From a checkpoint of a small class-conditioned image diffusion model.
Model: 31.1M parameters, 32-pixel images, norm layernorm_no_bias, activation swiglu, moe expert_choice, num experts 64, patch size [4, 4], layers 8, width 192.
Data: trained on cartoon faces, 50862 training examples.
Rows from block 2 of a small class-conditioned image diffusion model, named by matrix and row number. Rows with one number belong to one neuron. Each number is 500 + 25 x the weight over its row's rms, rounded and kept within 0 to 999. All counts start at 0. Numbers have three digits each.
After each neuron's rows are labels from the 100 images, of 14976 (inputs lightly noised), where the neuron reaches its largest size: "lies over" is the class under the peak. Only what is clearly more common there than usual is listed. The data: cartoon faces. In brackets: how many of the 100.
# gate: MLP gate (model.blocks.2.mlp.gate.weight, 384x192), inputs 156-191
# fc1: MLP up (model.blocks.2.mlp.fc1.weight, 384x192), inputs 156-191
# fc2: MLP down (model.blocks.2.mlp.fc2.weight, 192x384, transposed), outputs 156-191

gate.3:512526539492472517501467513523522498478507475493460516480481524509475491483519483545470498442506511473511559
fc1.3:526514527502496507517538549523482497472504472513487495506477488524465529502494537501525446480507539502503562
fc2.3:514543513483506533490507529527479491460510469519492489500469495532495531482468531552522485457495527526478539
lies over: eye (51)

gate.214:494493479520449511501541500464508477497474532511536489503508487498541496533512486466498527514496480488533475
fc1.214:502506480469461499485482503516455502431465535463510514532481494490534521510497451515508490514504529522511478
fc2.214:547510501471494491523476534528503466470486505526498509516511480527491534497533529484501508477492474469451500
lies over: skin (41)

gate.339:502522514495465525495473487481515507457523499493469525488466513502477463499487472536484507459525522499475530
fc1.339:513539469479502483489473465496456517531499493501488498541524503476488477486555528485472493483485513481513487
fc2.339:506502477508504469492471464493485508517510484491467511550514522508488462482585541467468505512470508486505467
lies over: eye (38)

gate.240:484529502442513530496450516494533505456518487509439547481520521492493507490490509504477507489523527504477487
fc1.240:452467481478497448481541493514516529486498560482485456503518497463524501534474493479506496532529481500473464
fc2.240:511465494517494506538526438491490533508485541515491495496500505469499491483458479477555513529535520494506506
lies over: clothes (44); hair (25)

gate.36:500472462510519519430472521483544540463518551494492509495517510460496465495472465477526515507505533485466485
fc1.36:520513489494509503503511470501503481522462493567532524506522511524509494513542511451513483488514482487550484
fc2.36:517512511514482540501465495508526457491502474526497481512491503551450498492550510498513486499478494503510503
lies over: clothes (32)

gate.42:486492508504497531454520508505475502528533443475477479477508525494501498493501520483482541488499499504485528
fc1.42:481534536482487478543485477505530484456491498531492574473501483465431516518497509510484459486502469459493496
fc2.42:509497482538480504495470511507478516525522478520530542492522486476501543500492496466491464486465484492530432
lies over: hair (29)

gate.145:497497526523511527520503485528456493502504483499509541502472475493458512522512511512508535535507516453500533
fc1.145:507498522466527477484546519541495498484489552508538479487556529504492519495512514466497503528486493462496507
fc2.145:491513489464482479485471528491520540495496531509508514521512481501468503505534506500482496503469486523454497
lies over: skin (37); eye (27)

gate.347:504471524472494497520484502496490505457505504480469490547503529498477484479521533496498461497498538514473529
fc1.347:495514509534501519539503489503500462538482437532509511509453503507476510485502506513500480458500479523518529
fc2.347:497505534477527511475476511500533500505533516480489513528498509516469488510527515486479489507460525502510514
lies over: eye (44)

gate.30:524500472495456525458515538497481485499494491515492460524499519529544514503496483507516513505463519526504504
fc1.30:485520476498529509543533491479522483507475525513528502492518460456489504514478514470483533523491460473505454
fc2.30:508495488523519485483473509485498508513568505481527543463499481470472561521478501452458501478476464481494464
lies over: hair (26)

gate.92:500525531480518498531490499543479518489521484490477468487516475486469497500498534519512511513493523492495555
fc1.92:480545520540488506532542501510506524487514471501517556483490506468448549536504520505539463461497496492474507
fc2.92:497529511493524510517514489479544500476497561508500473518476511509475460499567517488526496500485467515523503
lies over: hair (46)

gate.50:503532516472455516481501484498497480482541490482512537497463525517494519489477508514468491464485527525518469
fc1.50:511503483534542547473486533507582520491499505537478485505513506517529506508491498476506524509517498496500488
fc2.50:500499485505508497490521481490506489478539500469510498511439479486503511524531492507535522523533532481467500
lies over: eye (41)

gate.189:485549494517492489545507509543492497529507482501507465465497504480491477488498495499515455502512492539518473
fc1.189:498431484489480458516452491469494496497497464517479484518479501531515467504476490544497511506537514472473549
fc2.189:487517474477477496474466513510535500527502490515493503494516508516459521505439503497541470495485522528529470
lies over: hat (31); hair (28)

gate.146:468518484522496521493508511467516524469530504451468490501522491458505497532470481487518536508499518482468511
fc1.146:484499518488537506550487508509527457465501492506486510561487504537505494491538528516514516484504500506511474
fc2.146:567477466515482487477495495492493516521476498543489476490516465507479481484467544518529516478485525486483508
lies over: hair (31)

gate.88:492500511520539534553504511524501513533488471525485505500472485471492468504478527531508484455503483498487512
fc1.88:504503502547460509476503516486483500486516470526546487428475516508537459477514517495460502519536473553487494
fc2.88:516496501477457488443490513467445499493522481509526488465525483466545518502524541488493515485478470504493534
lies over: clothes (34); hat (25)

gate.342:496490419520497504479524496467521509510514522525520491503474501475544521496519455532512495490505492505508507
fc1.342:532491493518488498516505471478499495507470485531521505505481540486577488537500489521510484467562492548494499
fc2.342:513535505536473556499459496531480477481474487505474499517478483512484494510477508489503491473518491533484484
lies over: hair (26)

gate.32:516540531523500514545467501506525502495535509511532458472471484470503493497476502473500491493463504474524488
fc1.32:542476514503495461506455554544489491499519501511522529462492512494515540496495486498489462506487503462458494
fc2.32:483485506543528505464527472492492504513512474468446532483475500475503538495491501471497510492532518465519501
lies over: skin (44)

gate.179:481483528552504491479545525531510486484512557499505533513500505490516532496502508485515520489499497487509451
fc1.179:507515491526500505504503465515488486519515498519524536540508467515539499536496485497518507477474476500497487
fc2.179:516516493497490496496485508480529515513498562541485480490537506504455508497505533515498484529469505499548495
lies over: clothes (55)

gate.48:524494487511471522507497522461532507482503491505478484498500499478556475483452467545478557494482520495529482
fc1.48:518489496487452559502507479513469470501470509500509523491483518542512519470524479527516459487557469534459506
fc2.48:516454475474507507447492490504473457527509506525528534500497530527483528488513481488536490486513525486488497
lies over: hair (37); skin (35)

gate.357:488497537489525487513458546516509534481513516476451486541519501521456529503485504506506546478500548459465509
fc1.357:469490475490517462479480488490521478519506480464500461540488521452511459473525515545498489495512487495455539
fc2.357:472549482448534515506479506495476490544521486474492497509523450543444534523529501505493518443467471482451528
lies over: skin (91)

gate.191:530470494481468481488494532462502538469507455495501468462516513525517455460493497480515514500523519490499546
fc1.191:532475502491436519482469512491485482517505487525548514486454484532496497483549527488509501511487457513536543
fc2.191:537486538506513504515521496498534537476466469480483520475476471513566511473466492534498487514492503479478503
lies over: clothes (36)

gate.57:488464481515516549499459516503487502475475521481470567480482514513488518441475480489495498508477513527489492
fc1.57:496515511494531488501526509538485495542483511512521482495532513495495506496494554458516503518501475513482477
fc2.57:546533504541493490500493522489510494472498510548492471494537502472517501492510537468493499502502522493543509
lies over: clothes (28)

gate.59:491479495518499513512466517456514536494538480491462488508517511504505499515500517528501541491510539534465538
fc1.59:502470464498483535470509500436523492499518511474485540546502505500548459482520520466490530525512518542513500
fc2.59:503464500483484492516491523433495497527515500499494469494473511511563487486539521489509509520524530526516520
lies over: hair (31)

gate.136:484475519482490514464515501543503498471507519509473528473490485514487510468438512499502533493498518490466469
fc1.136:514495512480502496502508469495496499546554433515520487480523490456507446494473524510495503497495506474487467
fc2.136:474473500511492471488495521540472513511495484477509509477492491530559513533516524481490545508489461506483510
lies over: clothes (67)

gate.304:515494455548496480505489502546511518535480520492488542537488470510517472518458456542503489493451495498528498
fc1.304:520516515482468497502544493491486476498505535503540506465539501489497533527504515435514508518478508509504467
fc2.304:505501485491510495508511508501477511530503459485554455497487487512510499478465550468483506519522499539525525
lies over: eye (31)

gate.321:521496464473493549471468523473506514481519486548485492466471499539493509475471510492462509532488507525508475
fc1.321:486529503454527545497493474541504528488473458528478469506509513466501525538534518479518508523500504481496462
fc2.321:490534491443496514549483485488520485509467516484487450541509537498479445490498494515496487523529485485525509
lies over: eye (25)

gate.20:506497545508509519529509508501532508502514462509450503477463528501461489496484484521466502468518519522499550
fc1.20:504523504502518485528508483488486511475491485503482544461501477515508485502482511500488527506525514536485504
fc2.20:527516515459466503525532464477488516529483452459491500470516499525476481518480529464546542515512499529517501
lies over: eye (37)

gate.115:501519542490503480573538518497475527509501478501515528499537490528519517501525507504532489490546507478495515
fc1.115:502531517487477519484460496484481490461534515474492489467488516471537538524469458527473492535476528502533496
fc2.115:525487519494545480506538493523515471489481485524479476506474469521493496471566540540491498534532460486508476
lies over: clothes (52)

gate.345:487466495495500480484463498535520503561472509514519476527494479489497498536488509513524469497538459531507433
fc1.345:531505528521482518488556533493470499489513472501483520483478509532488512481528542490521486495470514511513525
fc2.345:461495516473511466496511520497512470496513467497545482488506481462548505524499455515460529508486500505484475
lies over: backdrop (97)

gate.215:507510504514497505485560526493460476479500484508469505451477506539525508483479480505472525468445519551516490
fc1.215:500509515485498544505459494483514499470489525514471477534539536472479500521494484515481507510500522512489507
fc2.215:508515507483478485494517505493474528507480510491544515571500503560455515478473473488459461531498483490513522
lies over: glasses (68)

gate.325:505469495516513513509493518498521509537479490518482459532510510483476464531477534508526514513532528444487529
fc1.325:457504444498500466482486473478495520515494582503516471512537519489489524569503473474500477535504502533456506
fc2.325:499462508528417528496511487492476533498500510502488509494508545460501488454467515518522510513509515505529495
lies over: clothes (64)

gate.139:523475481518463502523538483517513457486480510507514541509478514503508494485546527525523472490488503508538501
fc1.139:516524502494465515501445486460514518449510502465500509491509471484490493486487434522464498506500531486487546
fc2.139:480537500477496511497497512509524463492509519463556504497516488491518504534483499528488476483476482504468488
lies over: clothes (78)

gate.259:521482513502519463533528499529508485517445493518520508489502486522480488515541536486528475494503525504521502
fc1.259:519466486520492531530535513502495483502486492523531477482495503483500517518560519511485507461443515435512493
fc2.259:527502514539497528489502440501523483506505515496479529510506510507494479450525516507491501537550551507526492
lies over: clothes (37)

gate.306:510457493521461559455514492471491486530515519481492478538502483481536482495482511514505519513488533532556491
fc1.306:474523527498552491510535502522485511532477492505525504492500489482475505532503551466527471536477467503480493
fc2.306:525521497486490489467494490493495495504474472530516509461494514527504519515492483489505511457484462507487503
lies over: hair (46)

gate.149:499520532536470537534485494514514467482479464536502552491408529542469482477493500531516468439499522496513484
fc1.149:516485503447536474546522512502507538494472517517491438484513481497486462476526534475513497555517491460514509
fc2.149:489481492519521490511492472466494527496508496502534494506487452482521490493530496470469472535480525490540480
lies over: hair (38)

gate.290:512526492493481523493477545479445488511466499517540480497458518523505486508539530536531472474470495532524483
fc1.290:509497484519521498510538499519498498520467508504545505510494483521493523515472543482518492544492492528521456
fc2.290:458456492583503478505499457505528499479533513472505528496533527504495498460508491484501511524525497468526509
lies over: skin (36)

gate.314:501500481494506483533545522511505492472457487490533527533489477531547531510502507531461508545502468562547448
fc1.314:513491536507484513501500464483516461511483453533477535519445518561509508473496468532483482473492484495519511
fc2.314:482522483476530520549482498483538498454504493482522492483531539491484504449535470514489527509461513498497469
lies over: hair (30)

gate.221:492478454529474478486509513525496487529492494497495460475501516478507482533489520522494507461503498534493475
fc1.221:519528479453479469479465497466455518439530497477551477485535475465478486546504469455514509537484505460480526
fc2.221:505510508509493559489501518471474509464523491492529526484523490474475468495524406466512491494494505538524500
lies over: hair (39)

gate.134:473511467537497537518511498499491465505455514503483463543475535463501504546477512515537491486555517527491496
fc1.134:462526491550563510494480511521515507540485498498504486512522546483494491528494523476500468446521531516469513
fc2.134:503462529479463504510529464468490533478505490468462542533438524486541512454499487454520511526526458505493505
lies over: clothes (50); hair (30)

gate.343:482539467486526529552541504516510505513471468488474493498476497454512506458497507571509482497561512456482519
fc1.343:544503471541495552523512513460517500521509486518467487475505484492509482446519502490489461515494522526507477
fc2.343:541468483564546473536503525461512476487536493505505542483541555527512503485497502508498464490510500494459502
lies over: eye (27)

gate.110:535548523522491542515488504496486502519468505523520545509464485480486520519501519491512465475468542476501503
fc1.110:505495513561464493506472513476489500516557511533447501494451485514500474485505455495518474487535512514507518
fc2.110:543519503503517479523462545544529549559484525533510499497500485466492487489511473475482469493517502487510479
lies over: hair (31)

gate.186:502512509532500501538504507503503501539473464511507527507497507495469533515510527454526457498467477484512524
fc1.186:515521498484501488522464497499468500471537501472465496477517457481494459488495478495513528548497498529473506
fc2.186:522505475461503467495536515505515506530488511519487425482517502526505465450507501479525473457500510539498542
lies over: clothes (53)

gate.266:479525499518496475520511493500492533515524493480458553515507464459451525514476518510510500481518545481485527
fc1.266:512475480489485534475454505501503467490504515497509524511477499538562476462482482509464506474517513543542490
fc2.266:516512481449426489503431515531471484519533517538485505520516502513510457473447511487502494463506514509489520
lies over: skin (61)

gate.33:491467434526528484518500470465543514542493501493476466542506525504516493505512477539497533483551505496467500
fc1.33:514479480518472476469490482529476482493499487470482514471465500514527523463478538480491478489514497522516505
fc2.33:526462505577502559518520462519528498481508489527492493498472519463489480485502525516504509481533491489475454
lies over: backdrop (100)

gate.140:488480508531504431514497464491517499513523527507499478508491558485501490477487473467509534501556495519489481
fc1.140:490459450468537487454507506512487504526504541500546508509546493463527536513476515482520498537521477517484438
fc2.140:507478501526483533479470481522507540479492491486474527522519520470518500468489492512518474538489505507515489
lies over: eye (38)

gate.178:518532499503461471520496473460528483511497498530516501459543522482506479476488509501538489501463461509529493
fc1.178:540504487488473466500511521461525497520468473535534467473538501480517503505524521500504492546513491506509459
fc2.178:451500509522466495460499501488453472472516467491464513504494489509479508522509492463526515488525513511465534
lies over: backdrop (100)

gate.195:508477484524492510524494465489476479507522479488509500542545508511481507516504491546507417514500476550531509
fc1.195:500483498479518479487531477538459493550453536534535482495505476507499524511526549456547516504521499485488483
fc2.195:498561496502532506502496496476526492530490494492523498481424472475478492496507493446511533513506485459501475
lies over: backdrop (98)

gate.218:511466471546479471480480493498527494502508534474479499480471508526540503470526450524485520508514497507524491
fc1.218:514507493504490490510511493487491507528480508516531461513475464509455509513524497483508486472493450477534483
fc2.218:489541469471440508500478525477502485489476475448495450530473503535498468516509479503495511514511503520466520
lies over: hat (26)

gate.320:520533526505518522535492501521509479534488426518503508492483495510462525482532543522524453474470502477483531
fc1.320:520518522507492525522529522491478506517499479516508480491522525482530496506523508519534514463476469488529508
fc2.320:497456503555484455511462455491446508471459446525513476495488477496500544506498503526480494511496548522457510
lies over: clothes (29)

gate.94:490514462492468504489506527476552504502519487511496455465508485497541494497513501531499502501522531521496529
fc1.94:506499531533506520509459467504519504517467430528462522509437521508501523465467491522482524431499505539507531
fc2.94:451478534543495489460504520496502509561481468540512547485514495506540518535519499517474514534503521502535528
lies over: hair (81)

gate.118:500492472492548456512479495510537495490516518520500546483532499516524466523501503516546520510528504507498492
fc1.118:482473498511538478481529493541477483528476510502520477497534507482503508518480543449529480531506498513491449
fc2.118:470479501513490557485536498458487483482479497459506501518471524489538488452466525486498469551498517504498506
lies over: eye (26)

gate.194:500509502489471507478445507486515491480528475514474504506466514544503457470497468538482489456516505507504536
fc1.194:482493464478525524439464474496510515520541512527470469518535512491518519490525485462513484538512492512519503
fc2.194:486498477513507515495456481503497506510528501490487479527546508503464524490518511482483483510495487506512529
lies over: skin (36); eye (27)

gate.187:506469510471541469508499462507475492479522536480508483526516502518533450499471487509508479520469512511525488
fc1.187:500501530517509519479524515486502511510499468511517533483509495493505512511470502453516520527492481515501482
fc2.187:499550499474483519485486486476517488497507526526528503501499480451505516531515500446460497484515454479498526
lies over: eye (57); skin (36)

gate.173:474451493500497545522538493506452514520551446469501510467491492491511532523496508500520471478503550490470523
fc1.173:500472461491469478508503501437465514493484487519505497476472526504515498485501491497528536530539490518508504
fc2.173:483529506519487507491549502451472512493503490483536550535485498477498532466498488466498516517518456533502474
lies over: skin (36); eye (34)

gate.64:501472495472455489503506468497506463519495506538537519487480503561529512463529519527482482503547470504482517
fc1.64:500491503478529456522537482509491499530475498502518508483538481485485523538508537452534483512492496476500480
fc2.64:501539473479510478488471504462504551537506505479515473473528485496508520521453497493500534466478516517483484
lies over: hair (38)

gate.55:491554521476474489476434496496522510477518464486457519485496510500474479490537470524466491459506526473513556
fc1.55:477454501519475467474503453479511480489486495477548527530535492526533477480488449502512484522512531491503519
fc2.55:453454532541512456499513465498484518498508484461561535531518504506528451465480474515524478495480528485493515
lies over: eye (38); hair (30)

gate.133:497466492492516512484483530511542476476499507514506492498470485514468496491530473506468514516542497506536558
fc1.133:509497483498489469509507495450462496466498526495510533487472507514528502480524500504487485486479537514536494
fc2.133:496554508497499536474543472499484509514486509530520513514528458491488524505503476467511506522490511443489431
lies over: skin (38)

gate.253:532509496470461453490466506515505456454527516477494460498460454461464486538482495519482506491446531481523503
fc1.253:501496480507462549513479524458532508495509503520500492528470501540526439463515481500464469468526494500527463
fc2.253:536500517490496508471513510549488469508504523509496505493515478489525529538518481509568496493452486545504502
lies over: eye (62)

gate.274:490473499474498493526508449495477484499497472523508480486483474536542482490486474522515507519500497554507488
fc1.274:487500505499470521510472474486495495481516478502443498516455521534516488464484458546479501487505504496508546
fc2.274:449457504472482477461543470499481496534467524511487507497480518556517437488510466534504519515531484532547503
lies over: eye (40)

gate.230:501544528515525447516488482487487528506555488504459480482529503485476510497511491506478471498467522477514549
fc1.230:523479479508502442473488475473456516485498514528523465501542527510523538496515497530469489509521484539527474
fc2.230:493517506512518474532501472474509503458499515535509447520525562526527466497519495531503484529512488499565517
lies over: hair (26)

gate.206:493482498490519482506460497484547534500521482502520534485477521496466478536516478539498504475513531444491526
fc1.206:533494534511471488474483520528527487485497486468502528498506498507537489472474479487499481533472512478521476
fc2.206:497468497542508489487481463515501494475514472462520504502476515439477456482463516472517495503499537472513467
lies over: hair (31)

gate.309:471479471490471480487506502517490520466498555494473473484505514507500451478468509485490539522486495469487467
fc1.309:480514502500481521506451454486514517466557473469460483485493457480495486503503459538455525496497497506490531
fc2.309:493446493513475514535471504501523519457507556502508512500545517503458475493519531518498499521529478496525475
lies over: clothes (31)

gate.226:506482483522542511502511498473509533504480519495473471478509501508471443494458474502465530510513532518478490
fc1.226:515487538498471516542462526471529512488531459488500494478485496532463493458522476534492516496527497488534560
fc2.226:470506482497514482481485535488530503506480465486538495510531469535486504464458501490493472543494531537502500
lies over: hair (56)

gate.132:491490505473512453512504488519501526514451502517512490504529482496452491513511529502526514491525500449488504
fc1.132:506511485532500540491555482525498484500517473499538507473493494491589491480479550481524483503514482502534474
fc2.132:497455508535492486495531494515486527527462524536503571507482494499481490442543491479495530542544500487536512
lies over: clothes (35)

gate.213:507474512512521514485469531506497537461493520520468545465486483527505532539441463506520542486456492509531477
fc1.213:495499477452502486495517492533482515475480497508542485494512498506489533468540506466507525535483507467557507
fc2.213:511491503495516531518545449484529520468472517521472517518465531471511476466503510488492501523520519467529498
lies over: eye (29)

gate.333:521491539475536488514539514476514502518476535494493477496470499510471453476497557433527500493498534505450517
fc1.333:490467460488499489483537501511470521487458536498531505515509498491524547522516510454519497526493506510509445
fc2.333:457496504487521524459492483502493501482510468488521470466514487497528501547461461522491504512487462539533494
lies over: eye (72)

gate.379:499480536451535478498514479499499518508477481529501506531524497497451529539510511463528474487500530436539496
fc1.379:518510539491475467527479491462509482510482439508517469490570506526489468456521521490492481507439500523524499
fc2.379:505508492497514506466499496470473513487516443494499514504526511506512511526508515453501529479518506521479509
lies over: backdrop (100)

gate.337:530491450483460511511487507473495480489470516526536489516492508510555488496490494498505496512528502499532483
fc1.337:483474508552523544478466538478506496452518491499475547523503561535529467480501451488478502500520516504491520
fc2.337:550501481491561489507507516519515470511524526492560473506510457513491502507499506531465467473478458517481483
lies over: glasses (58); hair (34)